From a checkpoint of a small image classifier.
Model: 4.99M parameters, layers 8, activation gelu_tanh.
Training: soap at rate 0.0034, 29800 steps, batches of 512, held-out accuracy 83%.
Data: trained on drawn small creatures on textured ground, 101725 training examples, 150.0 epochs.
Rows from block 3 of a small image classifier, named by matrix and row number. Rows with one number belong to one neuron. Each number is 128 + 24 x the weight over its row's rms, rounded and kept within 0 to 255. All counts start at 0. Numbers have three digits each. After the name is the row's rms in percent of the matrix's.
After each neuron's rows are labels from the 100 images, of 14848, where the neuron reaches its highest value: "top examples" is what is common among them. Only what is clearly more common there than usual is listed. The data: drawn small creatures on textured ground.
# fc1: MLP up (model.blocks.3.mlp.fc1.weight, 1024x256), inputs 128-159
# fc2: MLP down (model.blocks.3.mlp.fc2.weight, 256x1024, transposed), outputs 128-159

fc1.701 098:109172140122136129123144126110117115143098122117132073146128134141128143132084118119129166122128
fc2.701 104:104071101122114172131110113154150130097144139131115117147115073120146134117126109150110135124127
top examples: spider; white

fc1.511 084:181111106137139122166155120138125157110135132137121161159141116102155106131136141120155144100133
fc2.511 103:132140124135165133139167151130146115148110101109114146126137131162153155135127116115093102121099
top examples: plain

fc1.345 106:110148151142129141129142086169145182123161114152125121152125140108126131117072140130122110166121
fc2.345 111:131129122133124137129103152119114085115099133147113143124144114141124102136138122128131127103113
top examples: spider

fc1.132 096:141121139159113191109147162143126068154147146120135103179127096080146139149131105148140095135121
fc2.132 097:122084112134156108178080142090117150152123130132158126115152140138174123110139120111119096148116
top examples: jellyfish

fc1.256 100:131145155136146134093082158133134132142101144106138087127164106142191124160135145076148154082132
fc2.256 099:134101139161127126126147103116120138108181114136082087173107154098077087133133147135102138154119
top examples: dragonfly; caterpillar

fc1.250 094:135113141090134162137091135126154114170128154136092115125134100131130120108121161105099163147142
fc2.250 096:128121140117142096096152095113111131130140085084127141105136116120125094135118113162131152112121
top examples: white

fc1.175 101:113123106134091160155117121081141130063142102079119097142131138119111131154125102152110096154120
fc2.175 101:122137108102129196144107138165116121144107140118132078089144145140104141144123122132088130107093
top examples: grey; jellyfish

fc1.200 107:164177128102154159139145132155156097096087164148124097134128138128130147100141107105088149104090
fc2.200 102:130117096144106108146129158129075099157191089150130100116136124126131129118115169132133090118115
top examples: dragonfly; butterfly

fc1.196 109:141153106145141172114167153137115083074142107120162163147125114130152145140139115129131127128128
fc2.196 108:154115143132142112117051122122164133152078145115137133137123126114115076144125152119126113157089
top examples: fish

fc1.19 106:126154118131143152099100102134139124107106164177121118124155125136110148162109138114125150070111
fc2.19 094:120142154126119078131119117103105180097138144141098122176068128108133112141112134144136136131148
top examples: fish

fc1.613 092:137157127139110110135124164128102084144142135089143098146109091125128130090132089117143129110107
fc2.613 096:130113149134143170155153109131124128149144091177133138160132168152157161130098110155124099092124
top examples: large; orange; red

fc1.507 100:116130079148155154130106125086100092128143149126115168146115130164149106167131108124126106108111
fc2.507 107:165108077148132134079154150158163139098108102141079157110158145114143092103125119128172143143093
top examples: spider

fc1.150 096:118144100129115136125102153119089125140126115115139096116106103135148119141145089135177116118119
fc2.150 098:143143114110110116120149088162126120142140118126120138121096115114129103113079184143129167112133
top examples: white

fc1.649 091:106130149111224148109119126128158133095176143158164134148106146152101132116152106124158144141141
fc2.649 099:128131143130143106157150125135128147159133091128101124092137130127089141136093127134131139141142
top examples: white; plain; snail

fc1.123 106:118118117116189101113142126095104095144134139136117111130131100125152128179136131120141121148179
fc2.123 105:131150126125120147159110149138144179107133117130099141112087101120115125097120113109178104110118
top examples: white

fc1.542 104:096150132142153120153155181124140124145128173127133094119140093099145136140139115117153119158133
fc2.542 104:074178136169103114130107107176108096108115125126143129114146113135118118146136140118152183098135
top examples: dragonfly

fc1.625 105:101094115114133125104107117122137139127128103113135189155112125114187152101120111116129164077184
fc2.625 097:121134155096134128141201138167154116154150192153120124108127162154097133118127162147159109149120
top examples: striped; butterfly

fc1.429 097:111138089117101169119150115087165128150203098185186130112134148116188122148099132092112133142177
fc2.429 090:138080150132132114127109160140105095087092136123054113124131092124139100132159127138111108114131
top examples: black

fc1.179 091:129122122094175169159079116098153131150125133138094125188103176101128102111114109089137115108140
fc2.179 095:113136152177137101125187115150108149179111139113097122130094137146192155128115149178143124103117
top examples: white; jellyfish

fc1.334 100:118094116140118132131097149147133116120157121145138143153121146099152120158146135124116178162147
fc2.334 099:086167155177136093147151110139117131122161125130126141134130102152082089116095140134099146134111
top examples: striped

fc1.469 103:160182155126139158110151097131127161073121146092125118130117171105161128106121175113118150142139
fc2.469 098:130105111146130157139162154117131123117135107159102136130132109127099107173172180138160116154112
top examples: white

fc1.115 099:088078099095117092159137130152168121114102128168089147104087135149101145135118128099138127126152
fc2.115 118:141130157140123079130078121116099132165145109109134101126154147118124115149171125144119094141128
top examples: jellyfish

fc1.709 095:115143105106091125191125142110129166087119174143128141115180123116162088142151151119120140148124
fc2.709 098:127136155162137068146067162133142074153169124048138140111111146164116126122123105125140096124151
top examples: dragonfly

fc1.8 091:136112156119140169128117159109147157125132087158125132164164152120128101108139127098125148150155
fc2.8 090:119120134081142122110142077149106098136138150122145147135130126135143187126113174152172109151112
top examples: small; white; fish

fc1.646 104:136136104128127101148124184154136134143150191104164176098081095108129184134160111109104088141123
fc2.646 096:061146112122113152109135084156104103175110142118126134134126087122111139136115144140127136092087
top examples: spider

fc1.595 099:090094120104125143090117084123133142129143188078131143129122106142157107147163145114125148108072
fc2.595 095:153132135180113082141149170164110124105114102168077130119125130162107140138139093123121125107184
top examples: striped

fc1.148 091:124129129161155087110095165125105172150082164146132108145097066082114129131115147126147103103138
fc2.148 094:153117124188109129182135141110131155121164083115099147143150121109150138097168115150154146067115
top examples: beetle

fc1.285 102:135112117110154145100130123132124136133135154109141130103109147114139125119159098155168164115178
fc2.285 094:145165136141133077140129166134092106145166136131166157146090138121097070124134136139108096151114
top examples: striped; large

fc1.589 105:127159124158101105120096130147115109179140106128088145128128170105166127154124118163125115163126
fc2.589 106:137104145153142115121159124138157154122139099149125123157167094091104146138148138115157105136110
top examples: caterpillar; beetle; white

fc1.490 098:136127155119172141084170139122093106128146141106115111178103117140140131105130122129102153116138
fc2.490 100:136145115159060130160113115134128138108157115104123122107142111164172106096127168153154156181114
top examples: white; snail; snake

fc1.756 110:119150134112104188146141115127133165100126150089137107151126099127153126137111100072094164138157
fc2.756 104:109106112129149120123123156085142158146104130135158147104130155128119098137146135115150109128132
top examples: striped; turtle

fc1.87 103:171099129134129150129139155121129171106126122073139122144141162142173078168125118144108147114111
fc2.87 110:127154103118120106085081095115165110152151112167145124106123138108158167117120139117147125156099
top examples: large; dragonfly; white

fc1.594 098:113124130163110096169120174133127150138145158138118121135164170114111144156139134147154093082102
fc2.594 093:172150099114132188109159160117116120124145105113117139130098126160111136097115144120090144179150
top examples: caterpillar; brown

fc1.218 103:152170109117194118171146131164093120156167103085103119145147076154099139155126114149135148156191
fc2.218 106:092116149153142120147108134177143165104129162143097130055105109134142116101112093128110157145142
top examples: small; starfish; blue

fc1.27 091:166146114185149129124090124095123179183145101112133122102147161124134133159106120079075119146113
fc2.27 098:117114132127121152080132156145128123079127106145108149112157146115127128137113130119114117079141
top examples: plain; crab; purple

fc1.446 103:119104111115156097143102138103088108108131146141135151138107146110121100097160144139117147172099
fc2.446 099:125105142133105167135145165125147125093167107146076129161145110143144127153114106111110117102140
top examples: jellyfish

fc1.409 090:138128161146108115162115106133137146146155126158154115116125105158102120139132116107066178117097
fc2.409 096:070112128132159155095148105129107142112114113143148120086138138114092145140109126151141115134134
top examples: black; beetle; brown

fc1.421 084:100145106117113150101105123129096118122108146137108098126112118141134178149181106116108136138064
fc2.421 088:160135138122097104150147096120156168202154104103098110104109175143138106160070111124110119120132
top examples: grey; dragonfly

fc1.97 101:150171097142121120112090061143123157098181144133119152151126097127105169096097110133119144125154
fc2.97 100:123075129110126161149120185144149132137114096124112142114088140147139140172137092111146120098144
top examples: fish

fc1.760 102:154125146135122116155110160134173101136109179151145133117122105097153177174088089160118158139105
fc2.760 103:122138136124153156112141129100106136109155094114102152108144096128131111112172089131153117083137
top examples: black; dragonfly

fc1.290 099:159110154125145096172119131144142105104126089102128114132119131069104078104136171112157104133123
fc2.290 109:128100124128126122168146143106157159132144112106120115133107132141147138120170118141122157133142
top examples: dragonfly; black

fc1.10 097:124158105119170120160105115156124094104122138130157123145109124099123162128139090086134101102101
fc2.10 096:155135101170093126100119154099145162108124109118080166145166138152134119119108126103110149108111
top examples: beetle; snake

fc1.607 097:105159101154142171105131123097150131102125137089134194143086118135167086103139128110088087162083
fc2.607 102:134172131107114091147120132134162124141168138145078104101156160120077138097132129133171142120118
top examples: jellyfish

fc1.368 093:118121177154108167135141138123141158148131115098129127129137147108153109124138165112187107165136
fc2.368 101:107160040130165077096138134128124102122160143150172120130108092161110143125124090122091145093090
top examples: dragonfly

fc1.452 105:119139125101125145173141145121131085118164104140142126145081115127158134144173120138118153100129
fc2.452 100:132103146099125085110104126099138173133118102124139126142150107123122070137127155131123114138111
top examples: fish; snake; caterpillar

fc1.380 099:118171135153146152105145140149124140106151095126130128122110126115105096108149115127178118128160
fc2.380 112:149097109117101153169117173128140162117103154123144135127142118106127163160139164148082165114086
top examples: fish

fc1.242 107:088141149105143086100139127160149152155144086105140136129147114123155147171110160108122165114087
fc2.242 115:130136130147119170156087148095105127100125150107101141154125125135119105091172132135133104176156
top examples: fish; yellow; snail

fc1.114 094:102146115118162142162122125125083118138121157116090147119142179153118163119143092163134159157147
fc2.114 094:160156087135166123105124115121122133135104157142127162076114162114130129111101115151107108140116
top examples: black; turtle; beetle

fc1.664 095:104089130110078152150126128097130129093109123104093108147141115120144130127139095153092131142143
fc2.664 094:150116150085161104078117136139116097102139105101153136133120108126131148122124140108161095118143
top examples: large; green; yellow; colour: white

fc1.545 112:156144119139113118095143101147118104143108100107151078118135086127121099142092084132107110148136
fc2.545 120:094126084106167162096110172129155128147156132147111165103085140141140129149145155139133128127109
top examples: spider; beetle

fc1.293 097:092125117117126136099133110084125164134152109132109119096153146121123111113099119133133116065120
fc2.293 102:090082125073115105138123120120122143173133121144152122111126105132137106119158145107133172075102
top examples: jellyfish

fc1.487 106:155152151116133119160157108138089089104104095127109111149142115124147145206137162145162121091109
fc2.487 107:129136143112117162152134105138137154146128099172173142138119158101101138103159120141111145137145
top examples: dragonfly

fc1.504 107:122088125165091118098116124110129143144106087137123145107086161145152125106148115133126131146120
fc2.504 100:163145137116113147185125136121114105111152135163116160131190089135116154119121100132110137103112
top examples: jellyfish; purple

fc1.415 094:068134104139077092105079111150085146092130169168158128122133165118142122135161136088086143180147
fc2.415 097:136086142132136118145158137114115140137113081056106112109172126120105128130115137092130156108107
top examples: grey; jellyfish

fc1.166 101:107110111150081145105110156155130123093155159066087132077116101166115102100142174133144153149103
fc2.166 103:125143142136138131137164127118133134132100132109108126151111094118146099112147109159095125062122
top examples: black; starfish; dragonfly